A small image denoising model, trained from scratch.
Model: 5.22M parameters, 32-pixel images, activation relu, widths [64, 64, 128, 256].
Training: muon at rate 0.036, 10200 steps, batches of 256.
Rows from block 9, named by matrix and row number. Rows with one number belong to one channel. Each number is 500 + 40 x the weight over its row's rms, rounded and kept within 0 to 999. All counts start at 0. Numbers have three digits each. After the name is the row's rms in percent of the matrix's.
# convs0: first 3x3 conv (model.decb.0.1.convs.0.weight, 128x128x3x3), inputs 104-111, a 3x3 kernel for each
# convs1: second 3x3 conv (model.decb.0.1.convs.1.weight, 128x128x3x3, transposed), outputs 104-111, a 3x3 kernel for each
convs0.45 104:512526515491517537490519525462467514523481513516528616557551503534526495529536502534481486550494465548512513562508488541458463564472446548493527486484517517474490495484538507551509412488493479496537463517601473531527
convs1.45 092:500452511496474555513504461460497515413467523479554604543522497562520462465480561531534529522465507539511498500547472475526490540504447501498548542550406543498500476493513487564458475481483450510521500457434501496490
convs0.46 090:580510486505502498488443495487478474487458490434470502522530466593498499604483518509532500507533509498517499499489507491502488470505470431458413434425466424392466528478501494533493496510475502467519518498520491502519
convs1.46 064:560556508509563598510548585509520510509552536471555542500460477553521522579546492471473478532502486633577473501525498500565522480529532519473459525483537538502512506545454496471499543484494501488439498526487479501535
convs0.47 098:504487507501488498517506506570539565510424474543516491499470494500495508528506527586568513572527481569535550497464494476456521501495528504482460563591565479531523515547538562490502563477623483477506584509520531494473
convs1.47 100:512440482519486541491520469456499415560521455470480485499489461483474553548505512622455515716478496494456463519539572500484513546508500538515537522521524487529472487528512470561504492492481475435528437403532441501512
convs0.48 109:496517497484509508483490533539507511513497510534516501523543522479488488517504510491449512541524498508501500496470493502487503503515515592567528510532507465497459521544558606557464574495540520522492517542523524517487
convs1.48 116:525468547438520519541503443491448478453439515487550519458446555494506537528486493499526507533488447443469470416435492477480502484533494490510500485530525490535479540497523492507501548515461503477510520487524507534500
convs0.49 101:459497513486508474510504482582448501530539495496499460507518510488501510536503497479504468425495454511485412467468487494490527533538539480490502567460417505506473582497450573486505482538451527535556578526487530552533
convs1.49 087:468480553562441481523483484537529579527545508560484540475507497488503439478510516542542544513550498514517496473538507465436469438472509524556517494577421522477485552513519462478512457484463543467477532499424521516459
convs0.50 101:493499497494511494482504498531490435438507488460512541471496491482488470529527495407438493439537516516541564520544500471496475448482496470499486519464481538553504515520459470502485440457530515526504498507503525522528
convs1.50 099:502514551457543558512428515522555556473504518516507522540485507579503510483424446552491529485538534510473497504496539522494430483536467480525507504468551520449462508499513489499521460441499487450468561589506559489537
convs0.51 104:502518520492493518496479498472467481460482509489551504498504526516490528534506508549419502511460513457508572488497521498491499520499500530487468489481478498520517465490533461512545438507486493474482488471505526492493
convs1.51 102:555571626547497542504462518521511559456501512504531503500459524541441461544494469453557540464559529491500446534481528459489439510484426435444414476501418490493504460549473503484450486460481543466504534521535457447521
convs0.52 105:493464505497499481505546511502498523494479483457495454489526546488517507513528531505505514497507499502480516495486495462483502485462466493485445482478456511573550531529488522483448444434457535580515533525510532511500
convs1.52 105:497516591541473490529481527492535481493544454470553504490499503448507448498485503483543488530459466550490428500522492477423468519558471453419480477429524486469406512466484497550503485547552548510480505450470424469446
convs0.53 099:483511479461501499441505549549498501502506498488441516502498515479482514514517515570601572555582471480621547499447503468436493439418483528547548478580487459525445544520540526574489486599587515462516518476493477491517
convs1.53 088:491492470495496564465450490479496502538444527513481486477447454446475542475462476496515473407490417464508471516527547475474508565495479524498502459564472489550488435436525461417483452456477490497510541556516465518467
convs0.54 070:509523511493474479528490488489491504476471498467472491566507563554525526562567548509519503494506500500498493470497515466496527501472490472483486424427462480432457497508491502496505496515497502512492514509502497503493
convs1.54 050:543532507445356492456391539494495494456387527475408520533553489520541482526562500505511477542544507581535494522537512511470529502480513466489495461509513489458494498531494468514503464493499501470503468461508462440504
convs0.55 101:520575537506526499476452494527530560512492571528547567564541564532508532522488483501506495497495547535489530556533516494490474460453457513567562491439514511441481511488488485510485541473488566495436522522466461524451
convs1.55 103:536442456518494515519494430508512465519445430475449446440454484522490490547525496520496525457501459539564615506445518486489560503553569479486518526461605504527591518505520531514529492526559505436504510445470552496429
convs0.56 110:482473491497505478557550504487488489442492536420438476451496506466520526491503504514508507497474493498480494485468483517477483556509485543523470503440529477487468520485463523468471525496485485473516559511520521523519
convs1.56 100:541512555507464554528491531459482444533546477543522529494472485425518502499504522507492514574546547491484514462522561507455475529480510434470476480470568516543506473535529455591479547561472466528502456497564560521477
convs0.57 098:489464473556511488498487507523610451321601626333365680491498517473500508494516508554524503502505438486493462526433289502457352475434341472524512544421506620506493501492501520481492523492474487494483500494457501520473
convs1.57 111:545477491547565425460480511555453457490520436454509492459532504437510492442492583568520489519542564525435540493498577504554503517552514523508544520501512524470445590531428537554415455473456515520518488506530550507537
convs0.58 100:562528528508562484550509486476501464457515499497473507493478505529484432488480490522569557459512531502493561526515523548478521487472541514520566508450480510478499499497502525493493556468512481476480406493582513502506
convs1.58 098:524541478481515510509474484518460485473469470538519518477507513506463491557497469499505587436467450496510492493512564433480449487483477512421515557432540464492501510510474523497495439525555434467575549489546509446535
convs0.59 102:487470488520470504493490525521503437529599488428480539519516534484516505519505503482502573518469524510501510467488486513536523473500489487522535462452593491507500457510510549484492544516455485513562519493493481468508
convs1.59 102:502516510519493515485516541519556490454473540475460507527504532456488527483522531454521425384512469431444464526503466493517530513509526575567526534537473459488471504496510478465546505521485524516492511506477536471455
convs0.60 095:457517549477512471500477512514478482485492505434493501538480494498490467519490520481517516509577482517514454461485502481494496470508519503506490547529525529458416537546544661416596492560521452462492498475471479462543
convs1.60 127:505542521492469513477472499513481461497562470497521520517491472463527496507507516468481485497435511481518595454488472529432530482463588509432470529407429557448531502493495498483530504507508518495554510563499519495466
convs0.61 098:483521491491513478469526512480490487519478506546564524530498494480485474476468482487514566503482608588566660531571515483506479465446457535572535530480524450507498554579540504541497519518514497492497513504524534497512
convs1.61 099:484435470482512517436460527538455476500505488541561527478513517539525555532547480449467469490494510543559505461430534467518525515484453482498498499495488530545475502524473533518461481469462499539518471552524477477485
convs0.62 101:451492482517494474504505489576519528590485518642552539500517494532531527462484497528557549511484568507504542494509488462477476466453488499548526539518573537558500503492508568511538530533552511529462530493370501493403
convs1.62 118:493504477514499497536516548527529518557484470519532510461455533390484552482618571564550481655509444555479451553530564543535568540546504466463498434427484484491539520507502562521471511528458465432476485525498493524536
convs0.63 099:509465490479463517479476506539543531490560533482466487504509508505511504488494487525574510550550477491507482483487508493508520483512532492509510501513507505506503433392394424319385436345389484488479454486477506503532
convs1.63 124:555502565477446553561539512494496538511496583472520484555503489596514509545551531393440489456453454523427428500510497534520460541519440497466439504440509487499525499512517498539556531487538484488488554497459507460431
convs0.64 054:516501535507502492517489487478505493481467490478472487535475495542527491592573477508526514512499514494500483496516477481507509484483499478464484441447458491430462499496504494495497482489498503510500506510497489510496
convs1.64 047:539491503453335482499415551508470538498351511510425535493513454485510464538525459461513518521496525602516504495481505518452498506493507474515505462461547491448535449501499427501514460470491546534495470477523478457549
convs0.65 102:492617482496586455456539472539472497523536531535425482514520512463478466466430476476438472487479443594566522508543522498547504504494505480457517534477484529572550494479493510488485517505499528571547489565572514480551
convs1.65 104:474538485497498453523443570537558586506512503507571435512448498466437435546505554447461552524489589557528550510427503464474542523396492510481579518480533484531588565480498488441539524482528470505442455527539547445552
convs0.66 105:514428499486440478488466497467486435529432475535503509524498477536507470495506533471581675462425546428447480519487491479508529485496497476489513491453498526529481514519508471522542525498521519527493475498489516445487
convs1.66 107:529477573522509525415508528477486516494485557414555460455477506490476510397477498548518512491550612534392475448502495439541503581460529446482463512504571555484539529487457494482532504536522547545536517612469516518551
convs0.67 102:507435501514492528507462483480504481543496527492476473517496498526516505522503500526523474407482428476496446460460502489459483528514502487500531443492546461507541484543563559450569534519632477476486546552557511492524
convs1.67 096:522479502577459508501529481529530529538476493477470503498511514386477450441460497535532503550479448581582521532512462569568524555522469502543527465509486519502538541535506602546488554567462475475503439437474507454482
convs0.68 103:505489484490499509513572527467413488489489525484517434512508490466505499489498541501459475515524513464496525531511535515503528514482458489437452455478505464522468568545581585517437571496584501535514499445466513501464
convs1.68 117:539505473497480509534491496538497460489544511453543486472510477568546492585456453580486515507572529518565555522484483467412512507423489491484516471480533489551453505467564430607516472472469466556516537515463423483544
convs0.69 105:515518470499516489488547531480513485496491445514463448535504487485475501538519517502510471550516483467463479504478462508472446494479486500476519484487550475470499460423427469461447491484487569530584729620678626540642
convs1.69 092:497497468475474550473505522467543459493475489451436484493476530350426503474467468509504472500464450567493479484488556524464543554493538504523499495587593510543470441485536448547517511510484427495420469512464467501419
convs0.70 089:477476450540498471514504497431448446442466458479474465517487553560489487614527460499515510530522513505488511444470477455510483470527471416399461469423433476500400483415486503520524487492473511518487522517512536533556
convs1.70 055:586513548505531550446539576528486567496516515457545536472483474568487474575498440484483514558480509622572471481498549479529520522538506507493500499433544527509501487507482488445488587446489509545420472522472520531521
convs0.71 099:495504506505473478517502509451499482472535481433549499476519522438491477513515503486476509486436493505497530556534548560530574535492512494468498450459488444481450552537518507504513548630637515482481458504447465475404
convs1.71 102:476525506422478552556567484474545482532541449446495471478496503440467541513540522508502474436447452559548483489508484549512471485558453517501497538489489558533553498465500470458499459514488478449478498535504442527519
convs0.72 102:542541467520551524566488521466481517435502496437545505481502510492495457515455483446460507558551552474518496432440473479503497524528522511371500575489551518414440510495561459486518509536492513521483618548494516469485
convs1.72 095:535589507501537470500395465497440492506508513434578475518507548429477503534501571486520452539519453511465377448551536493492538531420504499518533550504493496574502503476535486427572522511517493481496469470466514464547
convs0.73 065:482468481500488494522499465469484527469513483476482487514515498551508531559580537498506511508503516510469493543529492549548501530559478442460485435412442498440398488494501485468511456470482510512494516508510521503502
convs1.73 051:556510533512393519510467603561480516522411465496470506504516499524502499553536461463488494532479506611519507508484512479471513502484520505537492493464511536510526423494469427487508499478469541527462476477503498482559
convs0.74 102:507497516490480539500503509560509530490469555438463521520475488525489500520504513516515448529423478540501560446502483467474496488505505469479443452444504544483540553505477509500590494468538471427467516491492490514481
convs1.74 090:477514472452491493487545526509569521521510497546539531534485464539567471529529461442531483499538533498420511511510523488497444466587511476436534534479545455476496426465478477490517469542535468514399513514449530430424
convs0.75 105:533508530508508493550521515512492441431507516516485498517502485468469430523512492490497488537513478542490428491526500470530529450501515547514527614516311494497523483574567465493551478457477496525490483551543496467504
convs1.75 079:556510537561511508543493570513497470611487520508506487524504510529564500535504486513537562646545508577554537464534518540420400489492515502537489542461572528477455518532528448469527519491508509483514547511575498459483
convs0.76 106:551582515534511473507461501521506491485490496485553533482530457493471497469457454496542462477492479475471489507541509498474492493435491518494529505420468482452506403422458485434426504622569466518531480430485559437523
convs1.76 109:503576523469515496535423569584407504488510566438516506515513497461465475556461466520462521471496516472508503476474548528490446492442512473497448547493476486533521498450463519526487485462466454504534505478505504498494
convs0.77 078:522464494519526486520562452457488514517472475506512487405437553505418481510492448505520484533508496533517503503499490499488512450477513451442524458474446478467419478525515522520504486494510473461508505494496495536492
convs1.77 062:543486554519398489523477560550507518506445448505490531510473497491402448497479444480417480525388506545478479505468491527486500506474524473513511504497524520525490445449536491400552494460463516586509498512538524490545
convs0.78 105:422516498489494480570536535515505468539442488495420500428490481479476480504521521506462537464479499484463478483455480490496500522505510503538509495464485498408550465462450453504497480474498478357496516484517512540482
convs1.78 094:496470527488542503480560555495504518518509500472452469528498514495471553492428433456559483529527522459481419446451471464465496465491443402474475486577515489541491518459516501519504578490496482455545527492579425521526
convs0.79 102:522587560497530511510498479485495491481419440498540506543516506474470493503499479504535514459524497467499487471504474478505474456494452510509535485515523510509513492576511444513487478495507538535530524554530511576559
convs1.79 104:481542463478525505513523615441554457508522535497591545508512523526506540572604554498507537554422445523444465529498539526469495555470460492451544493539520532473479509484501529460545532516547480510523526489469497547508
convs0.80 104:535562494492534493475518522508470474485537518528511433499493490456481501453455530525478478474455455422452537514523482475502493486501532461566469510484541493512533493556564523552594468480520482513526543540547498522502
convs1.80 098:468460510468479500436441480487562507516606545560499498468509502466542469486491496470556532417558500421450528438491503471489469463506450570413494538407518541456491486477523438492547467512510501496505523505468511497457
convs0.81 098:511511448469482474497495508490540498487458521496495542486501518495491487522505481483483613455447525487535491521507493508532541513536530515507442468476491507553485517445479507540590495537480496498539482497504458485499
convs1.81 118:463529534463456451471446447490533470502506557461436584520470518502529525498490498529474530530371639520463626561535468477416553541463537502501493466453504523532492503452521482575552551498433490479472466540412443500434
convs0.82 104:493473520483502520487522533474488560507503483493519471512514504503464486538510500505499534509517463532524479480512456497487448514517478453478488460489519461482492506589485485490521390449446463526484495465505451488508
convs1.82 107:541469518539521480528486551533530561453551484455498494542466505456516573471470484468509550479491498450477450539498519580503558498504542511477531538599483444507525484487530476545568505480425449530478555526478446478499
convs0.83 116:488516518498493502492510511473471471481482513471497553483506481476456463503479465533503559475487477531568504506522539488505502496517509473501473487513458499484482529515532539436573586485544530517523484479492498511472
convs1.83 102:509479437528507475569484548569534482538486498500515532526459549551466501517460475559571575568520551489452492481568498466550504438490464464529554567449581505495451465499594555458554540476524539504434493525498489492528
convs0.84 066:499505494506497518526495485497493502474475494473470496520482499555514486606520508501513514510516504491495494491507509489493487489495490481480487461453482482428464500494504491503498495495506488503493506500504498513502
convs1.84 052:520516516414338469488418540495506518455354466502450527491503494475518483528546488476488492492514501573539481493511514507473524509501506503511477460469487498463489463508505417503525457470495538530492443456476477468527
convs0.85 106:478481504487494478489418501490489443432474397474482402484507524484520502473478490534530481542537466489495473532496520506478478519502501517560485551536506482459481454476465471478490512513554499474439503441409501551521
convs1.85 086:511403476503495517461481503537488567497544499546543476459473482498474507464468493554435476548421499500524469544540500531509465525509486490454496484402439544503450497516567508520547494494468514575466534524458492546547
convs0.86 107:510599509540599505511483502476476450543538462529491447505525536485514474525513522533502598519489544508472541522475462542475475533476497517483550538463531476461492443515582464422493486460520505529481492507482383426528
convs1.86 101:484434444483485450487502465451464455496509551499453509579550577533427467540489533510490447428541473515532541471507581491547598462554535595515534569479568590487528426492488485515521523465397507532494519524543478571535